Weights of a small CTC image transcriber.
Data: trained on analogue clock faces, 195000 training examples, 1.5 epochs.
Rows from block 2 of a small CTC image transcriber, named by matrix and row number. Rows with one number belong to one channel. Each number is 50 + 12 x the weight over its row's rms, rounded and kept within 0 to 99. All counts start at 0.
Before each channel's rows are labels from the 100 images, of 14976, where the channel reaches its highest value: "top examples" is what is common among them; "lies over" is the class under the peak. Only what is clearly more common there than usual is listed. The data: analogue clock faces.
# convs1: 3x3 conv (model.blocks.2.convs.1.weight, 32x32x3x3, each kernel summed), inputs 0-31
# convs2: expand pointwise conv (model.blocks.2.convs.2.weight, 128x32x1x1, transposed), outputs 0-127

top examples: four ticks; hour 5
lies over: face
convs1.24:57 34 50 35 31 45 47 37 62 55 52 56 59 53 58 65 45 76 46 69 33 41 47 36 45 79 42 43 49 48 62 60
convs2.24:55 62 60 59 41 45 39 43 41 82 50 51 42 55 42 63 53 19 63 31 30 40 54 32 48 46 58 61 55 68 44 48 47 43 47 33 58 53 67 26 59 46 55 32 62 49 74 44 56 42 46 35 72 41 58 44 41 45 47 48 42 56 59 35 29 54 64 51 36 48 59 55 52 33 46 47 30 55 63 56 62 50 56 48 49 33 28 69 55 25 49 57 55 48 44 39 52 24 51 78 58 54 45 57 57 56 57 48 40 80 77 53 44 38 48 36 56 42 69 42 59 45 37 34 58 60 62 57

top examples: dark face
lies over: face
convs1.5:43 52 50 50 45 57 91 60 53 45 32 48 54 45 33 56 39 46 63 53 33 37 69 54 37 36 49 48 41 62 43 37
convs2.5:38 58 62 34 54 28 53 46 32 52 52 45 46 37 36 52 46 58 44 53 42 49 48 59 46 40 53 23 39 46 46 58 28 55 31 60 46 62 58 56 38 53 46 30 15 43 39 55 26 39 38 53 63 61 49 51 60 44 50 42 81 33 44 34 35 49 40 45 50 38 53 48 70 55 70 53 42 47 52 35 47 49 56 54 36 41 52 39 53 63 68 50 51 52 40 48 63 45 50 55 70 62 17 53 43 46 50 62 55 45 52 32 65 58 20 65 60 51 42 37 62 73 17 55 46 45 47 32

top examples: four ticks; hour 7
lies over: face
convs1.21:39 66 37 45 45 32 62 64 35 60 33 47 52 66 30 42 38 71 43 49 35 56 60 56 36 49 57 62 51 68 50 36
convs2.21:25 33 20 34 67 42 38 45 32 27 65 58 42 43 49 54 50 41 46 67 59 34 69 30 49 47 34 67 63 26 50 46 58 40 50 36 58 61 46 36 48 55 52 53 65 49 58 56 39 46 53 60 41 46 62 60 27 54 34 43 48 40 49 54 42 59 53 51 77 41 47 60 60 53 52 49 40 43 51 37 64 21 47 57 70 69 55 39 69 62 52 40 50 42 62 53 41 63 42 47 58 63 54 50 27 47 44 42 49 60 61 71 81 54 58 37 58 32 40 44 43 51 75 48 57 70 47 47

top examples: minute hand past 1; minutes: 5 to 9
lies over: face
convs1.14:58 65 64 51 26 34 55 60 31 56 48 42 56 47 62 49 52 43 35 47 48 50 64 70 34 73 31 50 65 45 41 60
convs2.14:45 38 37 49 31 38 47 60 43 30 31 53 60 32 63 51 56 67 48 75 44 69 66 79 62 47 29 40 26 59 60 40 76 67 47 51 43 32 70 38 40 64 53 73 73 31 46 42 83 49 41 43 38 53 44 49 44 41 56 38 43 62 58 48 51 48 53 52 53 35 67 46 53 46 27 57 29 58 38 41 54 60 48 36 55 51 62 50 46 71 40 47 54 46 43 56 47 76 38 52 55 45 41 58 40 48 53 52 40 32 49 35 59 41 47 57 50 43 66 51 35 51 68 48 37 45 53 37

top examples: four ticks; hour 10
lies over: hour hand
convs1.31:56 70 44 54 72 49 38 68 49 47 49 43 39 62 46 40 36 49 32 45 36 41 30 40 46 57 18 46 59 55 36 49
convs2.31:41 59 46 51 75 62 61 65 52 36 59 74 68 25 70 54 44 54 35 31 51 54 57 61 60 55 29 42 70 67 47 44 54 63 66 66 55 54 56 28 60 51 66 58 59 52 53 41 56 57 78 39 55 70 50 71 53 54 65 46 73 76 52 48 69 58 32 43 41 34 22 71 63 50 50 53 54 42 45 41 33 36 50 64 45 49 51 40 55 49 49 63 35 38 39 52 44 54 73 58 54 57 37 64 43 34 61 40 63 31 51 45 53 36 49 53 62 45 49 64 50 56 50 41 48 71 58 54

top examples: numerals; minute hand past 3; minutes: 15 to 19; hour 3
lies over: hour hand
convs1.13:52 47 62 50 58 56 22 77 52 50 68 62 53 52 58 55 38 60 50 42 41 61 53 54 72 59 54 76 56 43 45 68
convs2.13:58 51 65 51 35 36 44 61 30 57 44 33 39 35 60 49 51 54 50 52 37 54 41 55 61 47 24 83 48 56 51 54 52 52 52 57 60 60 63 57 55 55 71 69 71 49 48 69 59 57 56 68 46 65 31 49 56 58 45 59 73 74 54 62 57 40 44 40 54 31 30 60 52 46 56 58 44 64 67 50 66 72 61 52 36 31 44 60 62 63 59 39 55 56 76 30 37 56 56 61 46 21 33 65 46 40 78 61 47 41 49 47 32 54 58 52 45 34 32 52 59 53 42 50 65 51 45 43

top examples: minute hand past 1; minutes: 5 to 9
lies over: face
convs1.30:58 41 43 71 54 62 37 52 41 33 60 42 45 61 44 47 23 45 56 40 47 48 71 61 42 63 42 41 49 37 46 80
convs2.30:48 65 56 42 53 57 41 34 48 53 45 38 54 66 67 57 59 40 44 64 65 66 60 57 61 60 53 74 55 74 50 31 45 35 47 48 59 63 50 38 59 61 62 56 79 72 50 66 50 49 38 51 69 33 38 52 56 73 55 38 52 55 49 23 67 54 61 46 63 45 32 56 46 49 48 60 44 43 55 73 41 70 41 53 58 43 42 33 50 42 71 45 46 34 54 49 39 58 44 44 54 33 69 39 60 42 51 25 47 53 46 71 38 49 60 46 34 63 36 61 63 41 56 91 52 53 62 58

top examples: four ticks; hour 11
lies over: face
convs1.17:57 69 45 20 57 47 43 40 43 71 47 46 64 49 68 51 45 60 40 71 36 42 61 45 50 51 53 61 33 29 44 43
convs2.17:48 53 66 55 52 40 52 43 63 28 37 48 58 49 69 71 69 36 60 43 56 51 52 69 52 38 38 28 42 63 67 51 65 61 44 35 45 55 51 45 53 50 61 36 52 60 55 58 39 28 62 48 30 59 35 50 58 62 53 56 62 63 79 55 54 39 72 60 39 47 50 57 61 50 46 66 46 42 61 44 46 54 43 55 62 67 68 49 69 52 40 50 47 81 43 29 48 51 43 53 45 49 70 53 40 65 37 44 57 26 40 35 54 31 44 52 52 53 46 32 54 74 50 42 49 84 58 23

top examples: dark face; minute hand past 1; minutes: 5 to 9; minute hand past 7
lies over: face
convs1.0:40 51 44 61 62 38 47 32 26 40 72 44 44 21 50 47 43 43 54 48 49 50 49 49 32 29 32 45 54 67 55 57
convs2.0:46 67 38 53 57 39 64 53 29 67 58 43 49 24 52 60 51 59 34 71 50 39 54 42 34 50 73 55 54 64 46 55 40 50 36 45 62 52 50 37 47 39 41 48 53 55 52 50 49 49 30 37 58 33 44 74 57 45 30 43 44 37 42 77 41 49 49 54 45 39 59 57 52 38 61 49 47 59 34 35 45 39 62 67 57 55 61 42 39 27 67 23 30 43 67 53 56 52 50 47 26 54 49 59 62 30 33 37 61 72 44 43 63 55 40 54 43 49 37 15 39 54 33 64 32 47 31 58

top examples: four ticks; minute hand past 4; minutes: 20 to 24
lies over: hour hand
convs1.7:32 56 43 59 50 55 32 63 30 47 55 65 44 47 41 56 37 53 50 39 21 49 62 65 44 54 57 74 30 54 63 48
convs2.7:37 39 35 60 66 52 59 58 52 30 72 51 51 36 64 61 56 18 35 50 47 62 72 40 29 61 58 67 42 53 49 31 36 42 39 43 52 44 53 39 48 70 58 59 49 40 43 64 53 45 50 65 60 29 70 46 53 56 32 54 59 64 51 37 65 43 55 38 50 53 51 62 69 22 30 73 47 44 41 50 51 53 40 66 62 48 43 53 66 63 73 43 53 65 52 38 28 64 51 65 48 48 59 72 71 74 45 36 51 38 58 46 35 43 59 52 69 55 52 55 55 50 46 48 56 41 35 36

top examples: four ticks; minute hand past 1; minutes: 5 to 9
lies over: face
convs1.9:62 65 18 46 49 46 45 41 58 51 51 46 33 51 44 18 25 49 46 39 44 61 57 53 45 47 34 45 36 47 41 49
convs2.9:54 72 56 45 66 44 43 56 83 45 44 75 61 43 48 60 49 59 47 46 66 55 58 58 46 54 31 45 63 52 61 53 49 50 39 53 46 50 48 58 70 61 48 57 48 63 57 33 66 48 33 58 55 51 43 53 49 39 75 65 67 64 51 50 54 40 42 33 52 61 60 46 57 57 73 46 67 53 60 60 41 50 59 60 58 39 62 21 45 27 53 59 66 38 22 26 57 51 64 35 60 38 41 63 28 35 30 66 44 36 64 47 69 50 50 24 58 71 49 55 71 57 59 57 60 53 52 59

top examples: four ticks
lies over: face
convs1.16:47 43 30 48 27 48 54 45 68 55 58 54 53 26 41 60 37 52 53 48 55 44 51 57 36 59 51 44 33 16 31 48
convs2.16:63 38 24 21 61 32 82 45 65 46 46 55 62 66 21 49 42 43 63 59 36 47 56 59 58 57 35 48 56 57 55 46 57 50 59 42 32 42 44 61 57 54 63 56 43 37 37 39 55 49 32 32 71 61 35 63 43 64 44 41 20 67 67 53 60 37 63 36 45 61 39 31 48 35 55 52 66 58 47 38 63 65 56 47 30 29 52 61 48 58 65 56 42 39 40 50 48 59 43 41 64 53 43 64 38 27 48 39 53 45 49 48 53 35 49 41 45 43 21 34 55 46 41 41 57 44 57 56

top examples: dark face; four ticks; minute hand past 4; minutes: 20 to 24
lies over: face
convs1.27:55 56 28 57 52 63 36 54 37 53 51 59 52 53 59 36 48 51 64 64 33 61 53 43 46 48 50 57 62 28 88 46
convs2.27:29 45 38 31 39 64 46 27 48 57 66 52 37 38 47 65 39 50 36 40 37 45 34 55 40 60 45 53 51 61 30 45 63 63 47 50 36 25 60 41 40 65 45 54 68 48 39 57 52 52 42 61 53 52 64 52 52 67 46 56 41 41 56 51 66 49 59 77 58 59 42 61 71 42 52 63 49 57 73 45 50 20 32 46 36 50 49 48 38 59 34 54 34 42 58 81 36 58 52 40 55 74 58 43 43 48 60 38 42 29 65 60 45 34 53 83 68 63 40 56 30 54 57 63 57 44 45 55

top examples: dark face; four ticks
lies over: minute hand
convs1.18:53 49 34 49 36 50 36 46 44 54 55 52 50 47 31 37 28 36 39 41 31 21 40 64 54 63 48 38 61 39 36 64
convs2.18:42 51 42 50 48 54 55 47 64 48 57 49 21 64 46 53 34 51 65 45 31 36 42 60 65 85 60 39 47 41 43 68 42 51 47 49 39 46 55 54 28 56 55 56 42 45 24 24 52 38 52 38 45 41 47 67 43 66 45 72 50 34 41 58 47 48 69 56 60 59 53 55 33 33 40 46 78 47 39 63 59 71 63 54 40 46 48 67 57 59 35 57 61 53 52 33 69 43 46 65 59 50 81 57 57 52 58 39 51 54 57 41 56 55 53 54 25 56 41 43 44 50 11 54 36 34 49 52